Rows from block 4, named by matrix and row number. Each number is 128 + 32 x the weight over its row's rms, rounded and kept within 0 to 255. All counts start at 0. After the name is the row's rms in percent of the matrix's.
# pw1: conv module expand (GLU, value and gate stacked) (model.blocks.4.conv.pw1.weight, 320x160), inputs 0-79
pw1.47 105 [ 95 159 124 148 180 139 123 169 148 132 113  73 178 142 108 119 135 193 105 134  80 148  65 122 106 113 140 178 147 137  51 134 111 140 134 110 121 133 114 161 116 174 129 148 124 183  99 177 153 133 111 106 169 147 153 170 118 118 142  73 109 156 166 145 121  66 160 130 132 115  95 114  99 129  45 112  73 146 139 127]
pw1.48 095 [ 97 202 162  96 100 122 135 177 136  80 111 142 138 145  97 117 133 168 111 145 108 182 136 116 144 136 173  95 121 104 147 180 150 139 120 158 118 109 182 137  84  82  94 146 199 105 170  95 120 157 169  64 156 160 165 189 110  88 151  67  84 137 141 163 130 179 101 142  88 121 136 127 104  73 133  99 144 103 175 145]
pw1.49 098 [ 95 101  78 175 160 122 166 139 133 143 156 115  71 160 148 163 146 194 154 118 122  86 180 135 140  96  74 151 136 144 114 135 111 156 145 120 111 119 150 114 113 129 136 148  96 123  87 137  98 141 170 177 130  74 149 160 182 129 180 140 158 100 166 103  91  92 122  82 153 175 165 163 121  79 140 171  53 172 177 106]
pw1.50 100 [181  59 179  74 107  63 102 118 122 142 125 109 134 121 123 143  91 131 127 154  82  99 152 114 127 148  70 123 135 139 138 149 130 125 132 109 123 176 112 174  88 100 121 132 166  94 119 146 112 107 165  93 115 147 170 210  66 188 142 108 125  82 145 153 137  95 118 115  86 121 125 145 125 160  78 104  94  69 122 109]
pw1.51 102 [133 114 114 127 158  70  90 106 181 155 135 125 176 126 116  98 113 144 135 116 151 161  65 118 123 104 115 153 126 141 120 131 146  53 125 105 127  46 170 154 193 125 119  91  99 154 115 125  95  99 125 124 110  81 135 185 153 101 141 138 162 124 131 104 137 128 145 168 133 119 132  95 165 126 125 129 120 178 120 132]
pw1.52 098 [135 137 126 125 117 163 157  98 157 146 108 163 183 125 101  68 151 178  89 139 133 104 119 104 130 130 158 109 161 106 108  90  89 108 139 173 110 168 132 107 183 187 109  73  86 134 170 130 150 143 130 114 124 135 120 128 115 171  58 135 111 164 134 142 150 147  88  78 153 157 145 116 122  97 185 131 140  71 107  80]
pw1.53 109 [130 126  65 146 121 125 119 126 141 139 141 158 141 131  49 110 110 161  85 153 135 124 148 177  77 152  79  95 110 132 130  33 207 118 151 109 119  98 117 143 115  54 164 120 112 166  92  85 177 111  92 122 132 115 136 131 142 115  89 129 105 100  97  55 172 104 133 147 122 104 175  85 165 159 183 159  97 196 135 132]
pw1.54 103 [212 127 118 113  69 103 177  99 102 129 173 158 107 130 137 123 172 123  86  71 144 179 139 129 145 127 106  94  92  69 104 131 158 130 107 106 132 126 154  80  91 113  98 125 214 138  81 148  97 145 134 103 150 130 138  99  83 118 124 103  71 176  72 202 110 162  77 118 102  95  71 202 144  76 140 115 136 109 150 153]
pw1.55 105 [ 98 133 132  94 119 154 152 136 118 120 119 107 154 123 181 119  70 138 164 138 151 183  51 138 168 121 132  47 144 133  77  91 152  97 129  90  85 122 136 109 179 127 132 159 112 102 143 167  88  78  91 102 113  99 113 151 132  72  89 103 149 103 113 150 106 149 113  86 144 156 167  97 140 229 165 172  88 136 191 178]
pw1.56 102 [145  99 151 128 103 172  99 108 176 163 147 123 165 106  95 127 178 139 141 196  86 120 150 158 124 160  90 116 114 178 108 137 162 152 162  95 177  70  85 138 102  84 192  88 147 118 132 174 107 122 192  66 122  96 129 148 159 173 158 146 134  81 137 150 128  85 135  97 182 123 163 116  53 118 180 130 100 171 138 121]
pw1.57 105 [137 159 118 161 114 135  99  92 147 172 147 116 150 137 143 191 106  24 124 130 138  89  99 152 101 147 123 104  93  95 111 186 118 168  96 158 165 177 168  51  92 134 143 156 141 119  92  76 196 187 143 146 157 126 100  93 174  55 157 136  99  87 161 112 136 128 154 149 151  81  86 142 112 151 153  97 147 133 155 128]
pw1.58 101 [120 172 168 110  90 153 161 192 198 112 139 161 108 116 156 156 117 109 107  64 135 154  99 105 158 114 103 140 118 132  68 139  61 126  95 118 150 140 153 148 116 120  79 134 126 163 129 176  82 147  99 127 171 129 147 161 139 133  84  70 146 104 166 100 142 128  99 134 167 138  98 111 112 132  91  70  82 111 126 106]
pw1.59 099 [155  79 146 171 108  76  94 103 162 148 128 119 117 159 121 159 141  86 121 149 120 126 178 146 125  96 123 187 114 105 139 101 134 133  91 119 168 177 189 185 176 124 148 130 131 151 134 179 142 115 151 103 122  83  61  95  77 113 100 166  87 136 122  79 139  93 130 157  95  97 112 181 168 130 115 140  79 109 146 127]
pw1.60 105 [ 89 108 127  78 179 139 104  99 129 130 150  91 104 123 102 154 119 115 122  92 131  94 122  97 135 139 135 161 134 119  68 169  93 131 143 166 167  54 124 113  39 107  97  83 216 188 128 144 136 188 191 160 158  83 129 105 136 125 121 170 103 166 125 142 151 147 117 113 157  95 136 121 174 133 115 118  97 114  95 167]
pw1.61 099 [112 173 136 127  49 114 108  77 163  70 111 112 123 133 118 106 136 120 151 121 147 131 160 175 108  86 109 203 129 168  94 152 149 112 133  28 167 181  98 129 152 143  86 122  70 153  68 152  77  93  98 127 157 160 150 134 147 120  84 109 108 127 190 107  83 139 115 104  91 172 147 187 115 195 137 133 121 160 199 108]
pw1.62 099 [194 117 142 120 108 161 139 169  81 102 153  65 128 160 113 103 137 107  98  62 131 134 125 102 183 161 163 120 147 116  97 141 149 117 105 138 155 115 236 136 136  99 122 125 156 129 143 121 154  94 103  64 223 130 112 145 124 116  94 125 103 133 157 146 116  98 100 109 149 102 106 124 125 103 118 152 117  97 128  93]
pw1.63 090 [136 145 129 109 146  99 143  84 182 129 112 117 133  73 158 156 130 173 129 150 131  72 115 113  87 158 147 143  80  75 141 130 173 106 164 218 104 111 101 106  98  68 110 107  96 118 160  96 120 146 106 154 157 169 103 106 159 128 188 130 106 132  85 199 135 139 129 144 121 125 142 123 132 107  94 133 174 170 146 134]
pw1.64 109 [154 149 115 124 124 144 120 142 126 137 111 120 114 125 134 104 181 135 154  88 160 108 128 102 119 158 175 124  88 134 132 135 113 140 163 122 133 153 136 149 139 153  89 144  39 103 143 115 161 105 160  89 134 123 113 132  95  47 153  97  87 112 101 141  64 105 131 131 158  63 142 140 130 104 121 154 129  89 103 163]
pw1.65 098 [ 41 162 124 145 123 129 182 121  88 126 146 143 146 123 112 160 146 101 140 141  88 135 126  85 152 121 152  94 141 148 193 132 111 142 157 135 122 214 190 144 167  98 138 141 136 120 118 110 163 121 115 150 179  91 130 211 125  96 161 148  94 160  92 159  99  58  91 192 153 175 153 183 109 134 152 151 160  71 156 112]
pw1.66 104 [134 133 116 148 140  99 148 103 124 105 147  95 138  96 154 135 107 151  99 142 139 116  85 104 176  92 116 131 156 138 113 134 115 140 128 157 103 124  72 116 138  75 143  88 120 140 175  81 153  95 171 175 170 145 151  63 139 123 154 122  85  91 129 142 144 128 193 104 172 149 131  99 102 189 173 151 144 123 162 150]
pw1.67 093 [128 129 106  95 109 195  90 133 119 156 108 117 136 114 117 144 105 142 130 149  97 134 115 141 130 174  75 137 101 111 122 128 126  87  96 177 150 151  93 123 133  63 186  60 153 152 116 167  87 157 152 149  90 115 103  72 160 133 179 134 138 111  93  63 165 113 146 121  90 133 156  66 122 162 157 143 147 159 133 150]
pw1.68 092 [124 115 100  88 106  92 164 139 146 115  94 118  82 133 106 109 147 148 111 114 108 180 177 145 133 142 160 127 177 150 130  46 134 181 108 188 149 187 121 104 140 126 108 132 133 180  95 116 182 123 100 126  57 155  77 146 131 150 164 144 163 140 141 132 111 106 121  94 122  83 138  71 129 128 173  84  58 109  88  64]
pw1.69 106 [ 80 144 129 193 113 150 132 119 109  74 139 201 130 114 124 171 111 130 176 180 159 116 105 154 128 105 178  77 117  94 134 151 135 127 120  86  95 105 134  91 180 185 159 105 168 118 135 148 159  94 128 164 179 108 106 164 149 134 105 129  93 143 136  87  94 156  42 176  87 125 131 108 108 137 114 170 144 191 145 123]
pw1.70 102 [ 54 184 118 157 118 153 101 112 124 151  85 108 209 127 163  73 109 136  68  96 103 127 114 152 114  86 124 142  95 148 158 157 118  69 117 103 189  83 181 155  93 140 152  75 161 157  90 180  95 125 114 149 106 100  97 120 122 157 106 113  91  79 120 106 170 119 103 153 112 103 148 115 148 118 174 152 111 105  92 134]
pw1.71 096 [153 103  80 163 117 141 142 137 136 160 118  90 134  86  86 126 102 110  75 127 117 108 175 106 123 136 156 114 183 125 163 149 157 158  63 193  99 122 132 114 109 142 136 113 122 160 106 164 166  65 152 156 151  99 152 185  97 155 164 114  74 151 166  86 114 123 112 192 173 143 108  84 138  89 123 130 125 187  90  97]
pw1.72 099 [162 151 124 106 110 138 179 106 135 138 157 142 106 104 174 106 127 119 118 129 165 101 102 171 175 168 115  85 189 102  96 114 140 156 147 127  94  83  83 130 147 106 144 187 123 139 100 138 106 105 149 144 188 178 155 110 126 137 156 143 121  98 150  98 136 190 167 155 129 157 169 117  55 123 129  68 170  80 164 146]
pw1.73 087 [163 177 150 155 148 101 199 109 156 183  64 117  88 109 110 146  99  71 139 142 145 214 148 189 179  83 121 124  81 155  96 146 108 128 167 147 182 172 114 102 135 116 129 150 201  94 145 142 112  89 150 177 139 186 143 124 110  86  92  78 139  98 125 165  69 114 125  96 189 164 116 202 195  90 136 114 105 145  39 130]
pw1.74 107 [ 66 110 143 128 114  97 108 161 155 174 166 133  81 136  93 176 111 143 111 175  83 110 191 154 153 132 102 123 115 187 106 132 126 124 145 143 167 106 110 177 142 144 190 151 180 104 116 119 111 134 150  66 162 149 109  89 172 102 138 167 110  75 111 146 121 116 159 101 122  53 123 137 107 168 128 152  83  64  93 121]
pw1.75 103 [103 139 100 165 145  82 167 140 129 130 164 114 149 149  87 127 125 127 176 137  92 138 127 100 153 107  85  86 114 151 140 153 170  81 130 116 199 161 103 144 107  82 177 102 142  73  93 125 139 129 159 108  91 125  76  96 166 112 104 151 153 111 190 103 117 133 166  99 152 176 136 159  95 146 173 163  89 161 150 169]
pw1.76 095 [157 109 129 174 140  80 112 127  68 142 134  81 160 161 111 128 145  92  91 109 143 173 124 153 148 121 112 135 108 155  64 137 180 114 130 107  22 154 176 109 139 131  62 162 154 129 139 137 204 119 128 170  67 149 140 121 119 142  85 169 187 165 140 148 175 206 169 115 102 139 137 138 126  86 122 138 119 158 109  85]
pw1.77 097 [116 173  75 109  86 107 166 145  92 128 140 144  84  94 178 110 106 123 124 138 130 128 199 119 105  76 173 112 137 137 139 100 117 118 108  85  38  92 110 104 138 122 122 191 149 121 137  78  82 206 129 145  97 100  97 149 164 120 158 131 195 141 145 175 145  90 156  79  82 146 179 167 176 103  60 164 148 136 135 145]
pw1.78 095 [ 95 118  97 151  69 116 121 135 139 167 107 121 130  83 133 148 192 125 168 123 194 194 155  74 101 134 150 102 141  44 125 102 181 169 124 143 122 153 149  97 134 156 116 166  75  91 141 117 152 115 104 117 114 157 169 241 108 101 168 120 116 137 154 105  99 126  65 160 144 160 136 152 141  95 102 147 107 107 111 187]
pw1.79 100 [146  75 106 124 142 121 100  74 140 134  89  29 116 113 105 150  75 137  95 139 131 146 109 153 113  93 139 127 157 164 168 153 113 128  93 148 135 132  45 121 100 132 174  82  82 131 156  91 108 157 116 196 178 139 126 153 122 127 127 121 107 173 147  98  88 141 159 142  97 141 176  60 158  67 143 106 130 126 153 108]
pw1.80 097 [ 90 169 112 115 157 148  85 148 137  79 143 134 155 143 130  84 130 126 140 143 159 127  65 163 114 166 162  70 126 118 151 195 169  55  86 140 130 146 126 116  92 108 128 152 154 157 104 153 178  77 144 148 120 152 149 128  56  97  91 133 119 141 122 136 111  90 146 118 167 106  63 169 111 252 141 151 107  73 109  98]
pw1.81 089 [100  97 105  69 101 140 147 127 215 119 114  81 144 102  78 106 100 115 161  89 111  79  89 139 127 125 109 103 168 115  81 171  78 128 112 113 144 129 152 111  81  72 145 192 153 135 138 146 165  69 164 110 152 131  90 143 132  94 161  99 120 115 175 115 156 129 147 119 132 148  78 119 159 174 129 115 121  92 166 135]
pw1.82 102 [ 91  92 142 114 139 134 109 132 153  31 104  86 133 129 133 149 115 193  81 184 125  86 118 111 129 171  80 152  87 116 143 113 102 112 132 112 200 129 123 177 138  94  86 108  73  91  90 166 158 126 112 103 200  96 169 120 205  69 139 108 141 147 102 143 116 149 147 140 131 171  77 152  86 137 172  86  84  95 133 106]
pw1.83 097 [139 155 173  96 155 189 140 113 118 110 166 136 127 148 127 160 102 138 200 154 112 168  92  96  65  85 192 164 111 130 147 133 163 146 150 139 125 124 125  48 122 145  69 103 124 156  79 179 162 141 141 141 155 110 160 123 126  95 142 108 109 150  49 116 111  51 116 128 112  98 147 136 120 135 135 140 116 188 121 100]
pw1.84 111 [124  96 174 148 115 156 135 147 168 133  95 124 151 159 175 104 103 148 132 170 179  83  89 182  89 128 119 130 141  87 104 121 103 117 139 141 170 135 145 151 137 106  99 103  66  89  85  86 111 107 128 163  87  75 121 165 134 115 143 112  85  88 101 111 120 116 150 125  76  76 126 149 156 155  48 144 135  77 133 146]
pw1.85 102 [125 120 146 124 144 148 150  92  87 109  56 138 131  90 117  91 141 193 138  45 141  78  74 131 148 138 138 137 149 151 120 158 151  81 115 123 147 135 166 146 152 168  88 150 119 120 146 124 104 169  63 150 137 114 167 140 147 144 146 109 136 139 114 139 139 133  96 160 103 190  96  84  99 123 166 138 127 136 166 123]
pw1.86 104 [127 159 163 115 136 165 116  78 156 133 117 203 113 120  88  63 138 129 125 133 164 102 123 136 147  99 175 148 156 211 135 176 133 151 182 150 155  87 119 100 171  80 101 145 116 105 134 142  99 142 156 161 158 115 189 166  97 167 160 102  82 147 116 165 143  93 159 144 102  64 131 134 101 114 119 128 126 122 135 152]
pw1.87 101 [118 193 152 143 136 113 100  99 108 139 140 120 146  83  88 118  84 143 143 144 106 107  94  78 147 117  69 139  73 166 144  77  90 173 131 100  90 163  97 136  88 123 183 167 171 130  80 111 105 111 121 141 121  90 122 120 116 133 140 152 140 191 112 145 116  89 148  74 101  81 121 156  94 141 140 101  93 104 142 113]
pw1.88 096 [126 152 133 140 155  81 121 146 162 112 143 160 115 124 172  89 184 125  71 131 153  72 151 106  81 110 134 115  92 107 164 147 185 108 173 144 200 113 127 142  78 184 148  94 151 114 118 174  81 144  59 129 152 112 106 134 166 159  64 155  58 120 154 147 112 180 160  82 187 165 144 121 138 127 136 153 109 124 132 117]
pw1.89 093 [139 119 102 139  99 135  49 145 126 163 100  75 132  99 106 175 107 168 117 165 156 136 119 115 160 155 107 160 100  88 156 167  63 193  77 157 118 118 133 100  97  97 137 110 140 181 134 117 170 127 132 138 159 103 128  98 149 134 116 179 153 122 116 130  75 178 114 131 163 137 106 127 107 107 164  94 118  94 111 153]
pw1.90 104 [113 147 118 159 141  78 148  98 114 140 140 115 140  73  84 146 178 126 134 153 157  84 149 120 132 195 102 183 120  81 152 116 144 102 160 164 194  55  83 116 116 151 139 134  84 157 122 139 154 128 110  93 104  98 114  56 120  88 114 169 150  54 121  86 107  65 107 100 198 153 133 105 137 105 129  76 129  97 105 145]
pw1.91 104 [128 115 155 143 160  60  94 137 181 172 117 158  87 103 114 135 119 111  51 197 194 130 144 107 166 150 175 116  87 122 183 152 158 137  88 147  81 112 118 147 123 106  93 162 104  86 190 203  78 159 132  61 138 131 171 128 114 101  90  86 157 125 102 162 148 118 123 126 165 102 106 108 117 102 144 139 128  95 134 152]
pw1.92 106 [160 120  85 122 104 153 161 104 114 177 129  92 114  81  62 157 166 121 189 111 139 164 177 162  48  95 139 130 140 169 141 154 177 151 106 138 180 103 188 116 129 104 113 136 135 169  92 181 171 140 135 125  91 111 114 136  95  88 124 159 160 103  76 131 129 108  49 102 145 147 181 132  67  79 121  68 150 115 147  92]
pw1.93 095 [ 71 163 133 142  79 142 121 164 126  96 170 163 168 158 126  33 153 133 132 127  81 125  67 169 169 201 104 101 134 134  98  75 184 129 121 122 131 120 101 148 178 129  95 144 108 141 177 151 146  54 127 115 131 171  87 164 159 189 144 131 106 179 167  65  93 141 142 143  97 118 190  64 142 155 139 117 141 125 114 125]
pw1.94 093 [157 124 135 153 168 149  46 154  90 119 107 137 174  74 149 113  63 133 127 136 173 146 128 162 159 131 110  98 122 120 131 190 162 111  72  86 117 144 202 121 100  97 100 120 163 117 162 145 190 122  53  83 148 119  99  75 158 188 170  97  97 106 154 128 105 135 114 130 168 126 128 109 114 108 167 157 133  74  92 114]
pw1.95 094 [176  77 123 115 174 131 128 112 123 130 107  54 163 164  82 159  48 151 107 151 128 177 165 109  96 105 147 153 109 158 148 148 160 141 136 129 131 156  74 136 149 127 104  95 129  86 128 169 111  92 165 122 158 107 110  68 101  66 113 110 130  85 179 136 108 125 113 141  77 123 153  86 114  86 169 147 132  91 172 191]
pw1.96 101 [125  95 179 159 170 163 123 158  89  95 101 126 123 166 111 106 172 201 124 128 135 158 147  81 129 143 161 111 126 140 161 197 124 117 192  92 108 155 179  86  91  90 110 164 136 111 161 177 104 122 138 101 110 141 120 115  88  80  96 128 105  93 128 102 141  80 104  97  84 105 163 131 154 107 133 193 163 124  84 137]
pw1.97 102 [175 160 137 189  91 162 175 144 139 145 136 168  84 132 120 152 104 114 110 120  49 111 145 182 167 129 139 138 192 159  98 150 199 133 111 121 164 147 190 112 156 164 145 109  97  90 147 144 165 135 116  96  95 124 175 129 110  70 114 112 117  88 109 148 105 142 146  88 120 168  98 113 137 116 214 116  87  92 121 187]
pw1.98 096 [112 219 178 124 173 135 203 198 114 100  96 120 134 140 122 177  92 175 122  85 122  74 116 122 143  82  94  83  82 129  50 191  33 128 140 142 167 127  79 107  88 106  77 129 123 111  56 132 109 115  85 136 148  79 132 162 118 138 160 138 162 124 115 112 120 137 149  98 150 124 138 114 132 114  99 138 134 154 133 186]
pw1.99 104 [134 139 145 131  81  92 151 150 128 137 159 111 162 187 106 149 108 125 165 129 146 105 135 114 147 106 104 165  79 153 121 141 139 169 163 160 180 121 109 137 130 168 102 113 150 177 121 161 164 132  66 102 145 106 129 150 193 103  92 138 108  61 150 129  89 101 201 135 128 139 109 133 135  99  82 167 149 101  85 127]
pw1.100 099 [157 121 140 149 163 160 195 115 135 151 103 155 136  97 129 150 128 152 130 132  98  82  89 154 124 110  93 112 104 156 120 103  98  98 104 134 145 140  52  80 171 139  99  75 110  80 146 145 140 164 140  97 103 121 121 115  81  76 114 143 170 129 137 121 149 125 113  81 113 123 116 134 118 148 106 154 111 168 107 145]
pw1.101 115 [165 122  76 177 143 145 151 151  91 141 144 128 127 103 130 149 148 145  94 138 167 134 154 104 168 145 165 132 116  79 134  98 150 135 133 117 155 112  62 137 152  81 133  92  74  95 123 163  79  99 164 181 126 101 119 104 182 108 177 125 109  69 114 186 107 116 128  89 127 128 200 145 116 101 143 192 101 144  92 103]
pw1.102 100 [138 130  99  98 167  70 104 191 104  69 136 101 152 110 156 110 179 133 194 170  62 179 170 134 144 120 121  99 115 136 118 151 127  49 158 100 147  74 161 155 111 106 161 128 105 102 159 147 157 122  81 150 125 138 167 100 147 164  70  84 166 122 141  90 167  92 158 153 155 146  91 143 156 111 178  61 162 131 112 178]
pw1.103 105 [180 125 126 104 110 152 107 112 167 139 206  99 101 142 107 179  87 116 160 132 127 111 141 118 161  96 138 135 128 101 113 113  85 175  90  91 178 128 125  86  97 125 133 119 167  87 129 103 149  96 149 100 181 128 107 161 192 145 100 154 139 206  99  90 113 118 138 185  98 167  93  91 144 118 125 121 178  64 148 127]
pw1.104 099 [ 77 127 162  60 122 152 120 195 101 164 112  93 170 123 119 144 147 123 147  73  81 171 105  62  88 121 154 165 102 176  61  62 155 149 118  79 159  97 157 113 130  39 144 109 101 158  89 138 109 129 146 160  80 132 198 136 130 127 191 126  84 104 127 143 165 109 146 151 114 173 120 164  75 180 104 138  99 171 131 103]
pw1.105 100 [138 140 117  88  92 172 153  66 110 125 171  46 139  78  91 120 137 152  79 128 135 162 170 108 161  58 201  64  73 154 142 102  94  84 135 101 108 146 116 100 120 136 116 180 134 125 150 218 176 135 154 127 117 106 141  98  87 147 121 133 138 147  99 131 120 128 127  72 134  88  94 115  99 166 123  90 161 108  59 133]
pw1.106 101 [127  74 132 129 187 122 132 135 143 136 165 201 221 147 121 175 133 109 110 128 154 124 141 128 128 100 167 143  98 139 149 107 166 126 160 121 184 140  85 159 141  66 135 177 143 146 101 157  78 163 137 133 131 189 103 132  79  98 132 180 136 105 153 146 130 162 153 111  98 134 111 122 151 118 161 173  96 117 106 145]
pw1.107 104 [178 121  91 135  81 159  73 167 139 189  72 179 139 180 146  90  94 117  75  94 136 158 163  85 122 123 158 104 146 137  76 141 162 126 159 142 138 108 120 101 132  94 150 118 188 129 106 150 175 198 153 130 158 152 107 169 173  96 125 161 111  51  80 125 166 131 129 169 152 159 122 124 150 144 135 171 112 177 147 103]
pw1.108 098 [111 104  54 107 119  70 198 156 153 158 127 198 180  61 112  82 142 157 105 163 136 107 108  91 122 138 127 116 145 109  89 151 148  85 142 157 134 141 119 105 176  96  71 102 182 121 128 169 105 103 130 101 188 177 132 139 177  64 177 140 137 151 158  85 126 114 108 195  74 146 109  95 165  95  93 177  87 147 100 117]
pw1.109 099 [100 120 143  80  78 165  55 116  99 166 182 130 143 135 133 155 101  50 149 116 171 144 146 188 160  78 188  99 167 150 184 118 141 169  98 100  44 140 170 170 183 118 177 102  98 108 145 124 165 140  92 156 170 177 139 170 107 149 148  98 111  77 130 103 129 128  94 123  99 169 102 150 136  97 119 133 130 162  94 119]
pw1.110 102 [160 133 146 102 108 122 129 214 159 147 126 154 102  91 198 124 148 142 100 133  58 156  72 141 164 114 140  95 135 139 158  95 133 148 174 114 136 130 188 122 111 133 147  79 144 113 120 111  53 137 157 152 100 185 114 136 110 131 114 191 133 146 143 132 129 159 127 104 128 164 182 145  84 101 167 166  42 139  89 160]
pw1.111 098 [131 119 137 110 190 127  86 176  85 118 101 116 148 151 119 166 162  96 124 170 115 132  79 103 179 105  78  98 111 113 138 127 124  96 197  86 118 142 154 155 144 118 175 152  94 107  97 165 162 122 124 128 145 142 146  85 137 140 130 143 142  97  98 121 144 185 162 168 188 127 134  80 120 105 124 108 108  97 169  81]
pw1.112 095 [ 64 122  83  72  75 182 186 129  82 118  75 114 133 125 135 109 173 129 101 132 167 133 117 118  64 113 174 125 127  59 138 125 113  81  68 129 113 148 137 169 112  86 126 185 104 155  78 104 130 130 183 167 111 153 149 124 122  67 176 132 115 125 119  73 155 100 116 114 110 157 133 106 154  96  53 189 150 102 103 101]
pw1.113 095 [149 107 169 110 125 153 148 160  77 158 108 124  94 135 123  80 147 181 109  97  97 192 109 112  95 153 100  66  97 101 117 133 148 149 152  73 139 170 103  86 138 112 165  70 117 176 149  96 184 108 113 161 196 121 151 152  68 126 185  89 147 141 181 128 120  77  64 124  74 133 179 117 139 166 182 129  51 130 132  51]
pw1.114 103 [197 124 139 164  99 125 151 183 140 110 154  60 163  99  91 129 101 120  66 140 120 122 135 152  83 158 143 148 175  97 119  57 113 169 141 103 103 130 157 152  88 144 107 158 119 121 173 148 130 153 124 108  76 159 108 113 142  93  85 159 164 140 158 131 153 123  95 167 142 142 101 170 162 163 161 151 160  92  78  66]
pw1.115 105 [174 138 145 125  90 137 106  91 115 145 133 121 137 169 103 133  92  92 135 106 100 109  60 120 150 147 186 127 110 121 193  86  97  99 197 118 170 185 128 136 150 134  83 133 105 111 143 170 144 166 100 117  93  97 127  92  93 121  94  76 139 156  68 113  31 165 120 104 149 122  97 132  97 111 146  83 125 157 102 127]
pw1.116 096 [142 160  90 228  90 119 147 171 102  96  74 113 210  99 146 111 136  82 150 119 185 113 178 150 110  57 145 136 144 112 175 107 132 122 126  95 114 143 143 133 116 170 113 166 170 126 181 131 106 139 147 124 150 144 127 161 163  64  95 120 106 170 169 119 182 120  44  98 120 141 167 151 122 118 132 120  82  46 138  98]
pw1.117 100 [137 146 123 159 144 142 134  82  93 134 109 133 103 156 169 132 149 121 147  93 136 138 173 179 117 124 168 135  70 164 161 133 129 129 105 109  57  79 220 157  71  90 131  83 131 162  83 137 134 117 129  94 139 138  80 118 163 155 128 180 133  93 147 151 133  90 149  98 143  91 106 183  98 120  91  65 178 187 119  68]
pw1.118 106 [ 51 123 131 112  82  71 132 138 110 137 138 134 157 126 140 149 157 139 150 120 121  64  83 138 105 150 104 152 133 117 123 130 168 121 114  97 121 177 122  81 147 120 159  96  76 138 128 158 122 176 195 132 151 139 163  76 138  91 123  92 140  73 137  87 138 154 171  73 115  88 146 183 105  73 118 127 140 183 156 130]
pw1.119 091 [147 151 127 112 136 196 111  62 126 153  56 126 131 139 132 123 147 178  90 171 141  91  93 116 143 165 103 127  92  95  89 217 164  80 145 131 120 154 127 120 160 142  81 147 140  75 126 143 100  90 155  98 123 121 159  89 119  86 172 169  65 156 130  93 155 190 136  79  99 147  96 105 118 148 145  95 142  99 117 170]
pw1.120 105 [121 175  92 165 142 143 147 107 145 148 176 161 117 147 192 205 168 146  74 148 142  71 119 151 134 100 119 114 144 127 131  80 144 120 147 109  80 144 112 173 178 120 126 187 141  90 122 126 111 161 147  92 104 139 146 154 140 124 124 108  98  88 122  85  96 126 154 152 169 120 109 137 150 134 131 132 171 153 216 117]
pw1.121 111 [123 112 162  61 126 133 122 110 117 101 135 212 118 155 158 164 153 143 131 168 103  67 155 109 131 119 133 169 136 100  92 109 129 137 124 106  80  95 124 153 122 140 146 124  66 152 208 193 192 163 134 112 142 144 164 128 182 117 157 128  97 145 129  78 134 188 124 157 157 167 150 106  68  81 153 116 125 182 163 118]
pw1.122 099 [ 94  84 132 116 127 136 179 123 103 108 140 122  95 141 146 159 146 164 115 108 139 130 154 104 163 158 121 137 133  97  97 197 145 124 140  30 117 115 174  57  69 147 105 177 138 155 162  77 124 122 153 114 156 123 104 140 100  98 100 143 138  78 144 184 195 131 211 152  92 105 100  73 107 135 107 172 109  93 112 118]
pw1.123 108 [114 122 157 145  94  82 129 126  89 170 119 109 173 139 139 123 134 140 116 132 156 111 201 127 106 144 143  46  56 164 140 140 104 149 134 117 130  93 167 131 107  97 155 109 188 111  95 203 184 150  75 189 148 116 147 135 169 102  76 149 120 107  99  94 134 117 120 173  95 167 141 155 122 126  93  64 152 181 130  84]
pw1.124 094 [104 161 162 154  60  90 129  81 138 154 188 169 120 168 179 157 151 127 177 112 129  76  89 160  86  88 168 143 173 139 170 157 102 173 143 131 114  99 123 107 150  64 134 121 122 149 178 100  79 161 144 120  84 136 129  98 136 123 141 109 128  80 150  86  95 117 157  73 128 101 157 183 189 168  76 111 159 127 144 147]
pw1.125 101 [ 94 129 117 166 144 141 163  50 121 107  57 118 109 132 118 175 142 102 117 142 186 145 149 158 117 123 126 132 149 100  66 159 122 167 160 125 112 103 131 157 118 140 105  82 118 149 150 102 110 124 100 144  43 163 129 185 160 147 118 170 149 117 119 167 149 159 162 155 110 142 137 122 140 122 177  83 114  49 115  53]
pw1.126 093 [137 233 139  79  90  91 114 119 129 136 186 127 127 126 111 124  92 120 138  87 169 106 178  94 155 156 137 150  95 146 122  69 137 174 175 175 128 168  60 147  87  93 160  83  95 151  87 164  80 128 114 122 150 156 127 110  81 146  74 137 166 139 179 110 185 156 129 119 123 125 120  70  68 113 141 143 117 156 111  40]
pw1.127 095 [ 80 105 113 155  94 114 147 102  87  88 144  96 111 147  91 102 124 115 104 155 148 175 126 115 162 102 106 168 120 112 149 138 200  94 157 138 119 126 134 202 135 145 134  65  97 170 101 155 116  83 113  91  71 171 138 135 130 153 145 133  64 106 121 141 147 100  96 135 166 192 203 110 144 154 122 120 139 158 125 130]
pw1.128 100 [ 88 178 161 105 181 130 142 228 104 137 115 125 145  67 132  60  71 183 145 120 112 127 214  79  98 139 118 143 155 181 167  95 154 105 147 143 117 117 135 127 135  93  82 105 136 156 143  98 120 122 167 104  86 110 131 145 103 135 126  98  63  83 137 133  76 101  84 165 185 106 101  94 119 144 168 156 153 151 121 172]
pw1.129 096 [164 136 199 130  97 170 114 108 100 162  89 111 110 155 147  78 189 141  57  89 147 163  72 108 149 137 106 149 132 114 175 176 166  72 122  98 130 148 134 108 117 101 124 146 159 157 194 132 147 158  67 162  98 134 192 102 145 148 154 138 160 173  87 173 143 131 105  78 166 138  99 158 121 143 118 160 189 147 137 101]
pw1.130 106 [139 173 168 123 124 132 184 145 149  79 165  83 147 128 122 145 146 147 182 153 106 105  99 163 110 164 110 158 118  80 160 144 139  70 141 160 105 182 144 120 157 130  76 197 137  86 157 109  60 204 176 192 102  96 165 130 158 105  87 150 106 136 103 126 160 130 156 151 128 161 113 142  92  92 104 162  96 131 133 183]
pw1.131 103 [120  95 112  83 135  74 104 126 119 152 150 109 129  87 143 146 194 103 152 135 183 110 118 130 145  95  76 131  80 128  88 198 169  98 133 128 117 207 124 117  88 154 107 110 104 142  51 116 117 137 151 120 119 121 148  77 127 151 148 120 130 112 135  99 146 202 129 119 128  83 141 137 167 154 123  99 179 163 133 142]
pw1.132 108 [157 125  96 176  92 141  59 136 138  80  99 120 184 116 103 148  90 139 116 120 169 125 133 173 140 162 130 117 101  80 129 110 145  48 123 141 127 106 170 157 190 100 133 171 112  87 146  94 149 148 141 121  91 125 145 127 143 179  97 165 167 147 145 165 109 109 129 154  98  99  98 121 117 177 122  96  95 146 102 108]